Weights of a small image FSQ autoencoder.
Model: 1.16M parameters, 64-pixel images, encoder arch vgg, encoder norm batchnorm, encoder activation relu, encoder widths [48, 64, 96], decoder activation silu.
Data: 72500 training examples, 44.0 epochs.
Rows from block 1 of the decoder of a small image FSQ autoencoder, named by matrix and row number. Each number is 128 + 32 x the weight over its row's rms, rounded and kept within 0 to 255. All counts start at 0. Numbers have three digits each. After the name is the row's rms in percent of the matrix's.
After each channel's rows are labels from the 100 images, of 14976, where the channel reaches its highest value: "top examples" is what is common among them. Only what is clearly more common there than usual is listed. The data: views of escape-time and Newton fractals. In brackets: how many of the 100.
# conv: 3x3 conv (decoder.mid.1.conv.weight, 128x128x3x3, each kernel summed), inputs 0-127

conv.16 107:122091128163092084143140148066107179136110120106118091123138132129102139099129122100110120144118137143172118088140114136175164105147092156113119111104110114080122103143123102111085102153119162132127135142127125100148097057111128049103103138117082110093145147049139131117152089047122094108098134120083133121175125129113149151111188090159110099186165004050125030118103078146119113117148
top examples: grey (58)

conv.73 091:143158131115147111128119135043125119145255122107107113199135103109130129139101060126119126192113091110119160196128127123126122064135127111074113122122148148123104169143120121044119123133179115092115131123120127129116177121116143101061121116068084129239124120122092122138107118119064116115126105076094129149120119118129150126117124110122134119174119118100118116132192125129053071125139
top examples: grey (68); pastel (32)

conv.37 080:136095118150149147066138153135114097056155098092051108151085201183184159159098113130125163168169137179186147141034112102130121123129167141142096117141135131125098093070105168136127158153111137125123109086089132171150128124128124170083149121080070090181107122150122146170121123167157129134108151122148129112068145098160169163144101085142128090152161155135108100157092193114198096123158
top examples: tricorn (53)

conv.70 163:144129169129117118131136143115116150138118142111127109135135140112118109115138109133116129134159127138125126116100000136122155144114110142111147116000117139131105134124123139121126137137142123129100118148097127000128129081096111118114099120131124129126129114122110145103134107114137115165126160131116156135154137124120133118122158150173123133148141090112153000162130108119132126121121
top examples: grey (71)

conv.54 069:120128156107124000105141177076118119172153134146143169171133143123121151114114148158121104138110175089147166140075156159143108133136140167141127143161141172153153134122090122069128115155170140098140192085218128135136154140132122085067073136063108134162142144111112115134129143087110143119112137118082129159121128101138117131117061116118120130127181107133073151169121115111067118131118
top examples: pastel (40); grey (40)

conv.88 104:139091122157097168128082058110138183141139142126144075137146158123147158138101129143057136144206156114079161113151092098081089108127076086126158131138108157125130137139156125108099120151144106154139130168088095109136113098167180078153138146129137052114103092088172145146140101138158148115126137103143153177131105092089069143105189047204131138180130086085133035086120112139134135138161
top examples: grey (49)

conv.77 095:141126145175151134116153144130127140045154131100037126139064095124123167130128108149101094146141150147107131112124132145059106111133113097141171110146130135181111155051100132122139162125152073131114197085137080173167122137105189125123148117140148047119060096130128135177119110125127149097175134103149137179148173162166060096147161116133185065136168140115115165163109129167142115197167
top examples: pastel (36); Julia set (30)

conv.21 085:146141105101143118128139092093145119111152159119102088143145122135122255130135139188148169142038152112077119143161137113099086133167129144116104112151177146106110154112136129113139072061135141154102101109103221123111161135128164180162156146163110101105160167090176141225113146099105115107127093169103151101117142123127115136112119119137104154132117168044137171106142113118112128135153
top examples: dark (62); Mandelbrot set (29)

conv.61 105:096163146101130126086139143094201153136085142157070133077100117142133097092123137102188168048120135140140089104134165130166183108166165098137128161161086128136126082091127157082135179162104125157134159117162141143146061155144130132131146114128117153146116156191154127174175117208140122116154230127137150109157159123133145157144096142150224120080137154167115173125063123157123119143117
top examples: vivid (82)

conv.74 102:145163140124141113103079092114118120031126136117065144142083082108153138127068128117149119113127038113091109119149132038091133153125109112114105104129132113113131134148132137107121155116126094156110109131078163143080145105123124121178115137143106160121055067133133148089153105127178096143210168058138102141059137141149132163139125082119089051090054143106185136097141104106156132128153
top examples: Mandelbrot set (40); vivid (37)

conv.36 111:136117134107082128185159124116100150201115125155176174158184150138100063156117096000106091133179140131110154126150106136112136038129171117144133120118095128116096144146116108077178137138152127111133103170149118113155100111110132142068140096118158132140189161136079132135106180138064140091092126105110131129138165121144159139124104139196180175158108121111183121119112163164129122136130
top examples: cool (58)

conv.1 133:125141110159118121140160122103096108138131158138086132154143105127000125139130133000126174135155154124130133118181148096120155110121139150125133046158124150108108143143127105102132110083138109135150133147132154143129119029061139140127154094149134109134160140127139144131109147111130126026065142130122132153140149104119122059132177066149110151134144115096125135145114153127155140123125
top examples: pastel (57)

conv.22 070:141137133171140146130191160062131139144165089112094116152137146175097140121164092148123088146116141154156107214135171125162143118132155163017133093164166073168098139138173109157123113091099128120128116143142149168173146114113136113117141124139111128119133163107072119123080141124114147093110092123157111142172159142119130088111150127106147137136117113142138140145255083124115027134178
top examples: pastel (47); vivid (47)

conv.65 084:104085147128072118087116110241107125120053149126114124136115132136127165082129163111136184105130140167125087045118131123093133191105123142165144129112106114121114101076125111160116108127069117154110065093117147123130128114117118153188124122173142094056139126099169159161153094065166131107101149094118138110114118121128101117168175134135137144080133146100123123116052145142208221142104
top examples: dark (92); Mandelbrot set (39)

conv.51 099:146060170115096209136113133131164091106146138121115080160092121107135162106154119154080100127198111130097147133134172133058079132137150092127148149170123169166167127096146198095132137110140112121069128124107113176066114166157168134150138115123179133125120069133129162188115129131135154147131176108166169136086126142166133115110142149228146112203116147115141216138120152171134128180127
top examples: pastel (35)

conv.41 070:121094131127100153097067111194147118104091123127157126109150132114137152096133151137129165111100146147149039115152137113137124180120148128096098136107186056111154099159148091237113117140034142127127140124148151121144123136120111128207130099168134137011115132012152128149152135074156137141133142116137096139128090117100130118138171104107130147122107099145135153123138151128204129111132
top examples: dark (92); Mandelbrot set (36)

conv.48 123:139116200105118126134094124092103146158128152070097136131136106134102147072109121129089106144178103104126153117058027125126152141109133101143187087000130132203178146134147112126111137112148100123137127146123136038145119097129110084151139153124171098135092133104115117135123166103139157146093114131114130148115104107156095162137121110177120143155163097128136085152123096090117142164118
top examples: pastel (46)

conv.3 090:136060180113107110129097169098102137134134130188114080099150205145124161131185109142099144137077171142131120109127104160143091114137161125107114157139090146129134072136109109104104107131124172098155141126159126122156126129105130066144117128127086130099169146121139173223085079072168163120108119146096122113121123100153159150134134163164227135183145080037132116170109210149138111179129
top examples: grey (46); pastel (34); tricorn (30)

conv.47 090:136127174113121170110109137143097078084149120080128103156017100098149130130063092129130171144139058172098152113090114103098124115118150148146046090089115159144125114095112126046123142144169113103078073078078128137109152116087155143074128140029129135178082120094100150114140121105135111117115074111136128187117114107177099135172119166133098078142103103151143104097129135140131137157133
top examples: pastel (45); tricorn (32)

conv.30 100:116122110151126145100125126166131123103132104119102140130037129090116142115099129146134184103102123182114013127165128075128108172127122139087078074135173079129096111066150107225110129142036108156130130056117163159094115142123126119167120095137090152062076130098148112172155123125145092113129160078136099159120103091129134125120193113103107125123131141162114150125153137084163093167144
top examples: dark (86); Mandelbrot set (41)

conv.59 116:097133162114139114138131157139141159148130163141121144142141135101083112104155097136136081136154132127120139122057080143119164137130133180138163080091143126139122145148091152117141114124143105116115107149110116099135115047000093113110043147122126103134173116121107145142142147145120137130090177117147123106183113100182141108124156191148129113141091101113164055191102111095129127134108
top examples: warm (40)

conv.99 076:127102123088136044153116104094106111111122073204130115144160076112094165103141135145140125137033184086134111129145112135113145083162138136095139169107166126115119115135110091133086133062121128155080080170112125093098180104105059121172119138206117149133110124184124145188146091159148129123158162135113134158130109124101115103128145122155109134131152091013091190155128178144141132095116
top examples: tricorn (34)

conv.97 123:000173135123156114132147130155137143063124133147112144129102123137144149140129147138175213127130127142126123092156114121129166144131113143146121112151144140120095122093050148133038139173126111161122117112119137150112122143125140159119068151123108146116092146128188102150157125120148121125145161117110151093130117142130137141117184128087142113081115123131126142108074171129136147149000
top examples: dark (38); warm (32)

conv.110 095:118103127114091118093128148239122138021050138146133116121116111124124156088134167110120174081127146082126108064091152112130118157108117135152152096132146116148123067138137130155134100119091147156116185156158166153117106135147131126144128120149124116012033122144167135171152125134141128143139179120122130085124134122154110157043148092154109075106133151133113149159074125080140169136124
top examples: dark (68); Mandelbrot set (40)

conv.2 063:107108142134100126140076093141124108138159093137174129183142119151116187154130130119142174172052147134183158153118110114105107146166152110085124119119158098129102138182123096141087112089147133126122131167114144118140132087101107150146104092166153083147181139099143137157156141076148167124113189072063118121125066111121131140162135159085113173101125087000090115157122152128132118090078
top examples: grey (43); pastel (34)

conv.75 087:153122150125101123137129105088155129138133122104094081209133117126143152121089093100118139136211114127080170120062126104069140047184169122143153159143117151125081162163123127000158121141165126127114155177085150135109123130129167127073130126087204099191119133159088117168129161163073099117128152129115143092115140124154148129135135102182113155124132159109158091144117099093100111152137
top examples: pastel (62)

conv.38 103:132122054108137159106129110131090146102138132106108120155079120152143186161130140131136115104163131138144118137195159096110050144153031127116129110153142100046162100117130166079136106131127103128186178129089100183110121155117167142097161121140151143121192130129129138142129069108108114074112198097157159157141116161152123110113134148167089044152139131121046092135121107199113095074132
top examples: tricorn (49); vivid (32)

conv.43 082:173089131072085099128096153120115120115151121103093099118111162104117200102126131079117122154121136168126098147022096170122120141134204100078135166120125104186058135130145173103112093146117093145080143070159107115085173118135084142166108112138124154132127120097071169134149130083115155152145146144083107110095070096181149087110116146090100187148149142082152072115139094085170097150164
top examples: pastel (32)

conv.17 099:159103126115136177112061148121129145136116154118179133156015171090132115141158092143125146147154076071137144096162153137172143162136108137118081099155098129118106125128147137092127150209162119118162210104096184178098122116121175117062138114092166078139111079151072103123131101125132171096138073113133128206130171131127129189114126131117146068162081146109082113124152114114117085114146
top examples: grey (67)

conv.116 050:121062130143089113114114126187101116197110110118193092130132158112069146097141176094119168140127173106133094098174143130160150185135171142115083097184114105120083128143116090151083131144086152112116173127140183146149139118167083107203087106177184091059142157110153141177165114049169106109100123097109118124106138091130124155124141139110148190126189120096132101104118128091194148123107
top examples: grey (38); tricorn (37); pastel (33)

conv.66 157:141139131145127148114126156121133165133123123124107099137142174138085141157138135129102126128136142157152112138150122127154075135102095103120117112190127139000138135144125147131128135168119126136138146157074121034130114110142135126113109110135146132121134120104143131143129102128121108060144159128108151140120166087017121118122152080160118118155142103110083091044123100135142119027142
top examples: grey (79)

conv.24 107:138160101160145172160096056111107089187110117113086119178132079084130091129116102129134169119169142171091124141178134112083106148133000125170168135146100093162135156117132134099152147093163132124149109133157149123126095173138140140135123149110144147121110179111169108122155128148107139122158230127140115098152081116094105104112154130153078085120107132155115162155136104110167141163141
top examples: tricorn (56)

conv.72 154:108145141130109133131144127138120130136121096146138140147134129131080133129128129064149149127144136153126126111157111121133150137143140147093127122129120061009128147136074106136086121185125157118129137131141108046126120086108131150141000000133146130118145139113150127135148139118150127104151161124081042128138143139074152137123153133138132130145134063147134099119109155130151110093087
top examples: grey (96)

conv.33 159:151121113000120161140111126131126168153133139120120118109131118129160109059103154125115141125130141092126105128000075111144123128120162142106101155105137174134141120138147130130122132162121136120099204136126137097134137140130111086130123127112117097116124137106112125152149145086126140143127105123085158113132097121134149107138124137116133175156182093105128003078138096080138117115141
top examples: pastel (48)

conv.120 121:108089137144134165135136102134133142129148129123118095089140108112123161110121123079097102112145178179147101123144134076078059106135149116138083129149091139151175096143132176122089087097107148122174055142114133148100068121138152117151119140127141150123093149092124139173151168101151128080139156129154138120134106108126139145109143000181139195165075092123173067054141111126151113165112
top examples: tricorn (31)

conv.26 060:124107146143098133095109122145134135086101111111066114119142113154154151118150139142159171116066146141130066117176100132122147157124145163079118106145173097111109119192139035181126119155067122103134167110090128125110161111132133136223138100205137126055163155030156130135121127060151114102108193098129126163151165107119148101140153126081155132097122073092129168129116144150197116111128
top examples: dark (59); Mandelbrot set (31); tricorn (29)

conv.118 092:147096144127089076135141135104136167181069144109139110119170185181153141136175123113099114115214150160119166074124171137136110122150137145171152153137142147153118109149151121076135165139144146111172093150178170151154116168143180109118137131113185123122171139101134164167102082093124155152096166205053156159175095117111179084142115128129177148109123111046188129158061122168134168130139
top examples: pastel (50); Julia set (25)

conv.13 100:146140088151153169138124096074114131154145099148122119161167133105142138114118092155096112152137159130150118124182121114100078103136078119054148203132126106100137143042145149136113148138120144113170118139074114061141119154168194088088129137105130147130164113094098173167103063124130105156152141141146126154107118110043144107101170144134164104184136128131140074133149141155110000093156
top examples: pastel (59)

conv.111 074:145111097133126189172130126168152112137097116049027105148088166154162132142146116094158093137168147195105158119085087098148070141131086100164167161107118088125116170164140205129171095056126139117101126107090113121172081125133161098084136140136164125151147111119074140148103192185118129137133148130129137123137100107111102151114105162151133146159163137152146091211152098102194113165143
top examples: tricorn (31)

conv.69 134:119138105132131146117129140124124159106122140105115120129111132140013152160129128124127115131154112132105134126138158121121134114126146129110116064153107104046108140161128151123137135118129135139156169131138120176134133000000105089147116152142147095126138125122139160117121136131147125050026140130142136146150157141132088144150145094142162099139113115125123116125128130135129134126145
top examples: pastel (50)

conv.4 076:121059117181119078118161186116123096145138123104110141127083177147142144100135129124122099140077118082116102088093109161128132156068091120110130113100107089066173134111148054160115128153133112157084148163137116088133121143136168085162140112176110131092099088103154116148116097050126118167139125119100102137110117156046133106057146099114115058151201110077103067157100146114132120044103
top examples: grey (33); tricorn (30)

conv.25 088:088121124154098096129134133255119138117056135120142102128146125122120157117136156111137183111143129158132130025135102111117125175109115165219170142153109132142118114115109142135114104122109108155116094141115166137136116134120128154150105138153157099103151130143169142173151097133158139086129147115121154093115120082122129126129178129145134128075122170107129102139000135113166233130083
top examples: dark (88); Mandelbrot set (43)

conv.115 112:116130152168091087150109116167157156113097149120141078179109097109132178137152136089116225114122119171129162053143075112121122161099113117165147142137051166114145163145087135127136181158157136168157162140088110141103143122146107159153131130157106095142162120159175131117155160133169128095133213118103150105120158129133117076130159127175145135080146125091110108137019118134152224142078
top examples: dark (47); vivid (44); Mandelbrot set (43)

conv.121 078:137153141178117135139170135061178119147173139178136132187154120116135135132130043068133110160123071176100132169171143100129124047127148143082113172164142134144144162144135057092146156116146113158130098146133143151116162158138107155122161001145077196153090125139069125147137141120065112121148173100139101144155155094159140157142134117133132150139065126114157171120172154144110107133150
top examples: pastel (53)

conv.52 084:132147099066146171115094063124141142185128100110096075142136088146152197119117109180139119097136137148106107142149122090125124099153130130085097175207115139098063127106148144111103143122126130113071098170125163178082136122103115101166137123129221088088164097118163174158137071110105075101124180113092193095110082082104127117117112147174118096143085139106115089115133094093129088088184
top examples: Mandelbrot set (33)

conv.107 096:130123157149102084108112201077149125122131136138149122137104156130138255119162124168130182133022153117132132117182140142161114127130106200095108125173151166142149115111150099116127109138128155131155119091177232169147169141143146116142141135138071150113134136100152133218111083072128146137119171183093151147148125127113169138136127111123123137130122140065110132132109160142100119113145
top examples: dark (47); Mandelbrot set (38)

conv.50 087:131156139107142044129094112081114114122196147119135118209154108106132148138083091132142162171139109127090198145125101117108142081172113139135144149134132201143115163122083131027118166151218130117146144150105138109096171129107148129057109138051110137235112112137136124155166119113089091120120138088054157127112118117126123154107130132125121112127126137101107116118130142102056126163111
top examples: pastel (55); grey (39)

conv.42 118:139073130107000110127137138148129129120087187136130144180106131114156117126116143012146197094109141163122140077117101122105126140121127123157129162132033153131114142085129085116159121173143134206108116124109080117097134150131103141134162098148130152114125114125156172108173130108143093111080153103112134125103127131146097129105168144134121115089143136115114129111062164113154173138133
top examples: vivid (47); dark (38); Mandelbrot set (36)

conv.80 076:137180155120147137164174086087088093205126143167154101133133090106120119145180098141132084117180126114071130127244110114145131101177028137143145140142155136133118153115151135149112202090146138125145043123106139134106124140132134163113128163122153114109100204134128151123108135122069087151111149087105118128154168123120109183097133124173118157126057157184156175124157150161107117153156
top examples: grey (39); tricorn (33)

conv.44 090:136079141095118209111104133153115103111113091088107132107111134115131124119115137160117135089118145140128032151118156122089124153116159126099160162109194029146088112077182102227132142103017143128093131075105164121123111142144111104168140087150124129085107119090137120153142143137144126170115155115187077134110068132149116106133180165103109137127169118149104148138165122112171091163167
top examples: Mandelbrot set (39); dark (36); vivid (32)

conv.106 099:217111140113098145125094128115114119145157153113146113165114119106145141120117082118106105146122090102124123171099152110131100107136094126120118160144146126104138138132172016133236148131129163159126105133133141142110168134145050151138253053150138124126120110108084143132103126114067103116095124135142064147150137099105108115128152118144105081144090142140121130129179089097136127112237
top examples: cool (50); vivid (50)

conv.98 079:114144179133114126132127125085127163115173084110121119191141133109131167138112107125134214162065124146116111125166115121112100137125112111013138117136138102121082157177114089086086107156108132094102143181080132132111148132091142099125086091121135120099142123074145136168126128038152112104115152120074114165144127115134158082150241160085147138133116112062098159109141166146106058151107
top examples: pastel (63); grey (35)

conv.56 096:133173109149146096135122160084111090124113143109163112135155118099142110138135078122156042122148103154158111129186098127171173051127121157124060137119148135113127097117144169101123099151103188169144058161136138120131160136108127144074177147097108215137152135131016124124103101121094120130169173145105113173107088117095175145135067117171077167101075133140115133091131111126063110103144
top examples: vivid (81); Newton basins of five roots (41)

conv.15 107:141091139112110135126116111099112136149118173128152137167100143115078142118133115123127164129153122126096115122096127111121168139130134150109137104056134103140120135130144000135151115137113112152096109126126131109122124059012127141161231037155130094100149100101153166157116134114110125122033141119112029130137125112127097131118208160153135136129125111128126093136126146114162125147147
top examples: cool (78)

conv.11 096:148107143148111109116154196060143183161137142088156116149136177134099211089126103095092118141132159160140131121135155135160113091133175170085098117157109109093116129109136119073101116159135146136161118140140194132164137066129157079120133132116097135093151118053125186227136095049103135099106213109087131120125141098136131209098151119108118134174144101090145089132123102114106080136132
top examples: grey (65); Julia set (26)

conv.126 067:106082124152067122107147132234134136144058142117131101114137132158116157089145176108127188100126158157138085056167100138113115204104094147154140129139110100117129101130126106170125148126079123144120123132136139102142115127147132154191130114186167099030144159093175152156151101054152125129108168107126133111137147095098139089110167144126133154085140136110148123123056121135212207109104
top examples: dark (78); Mandelbrot set (32)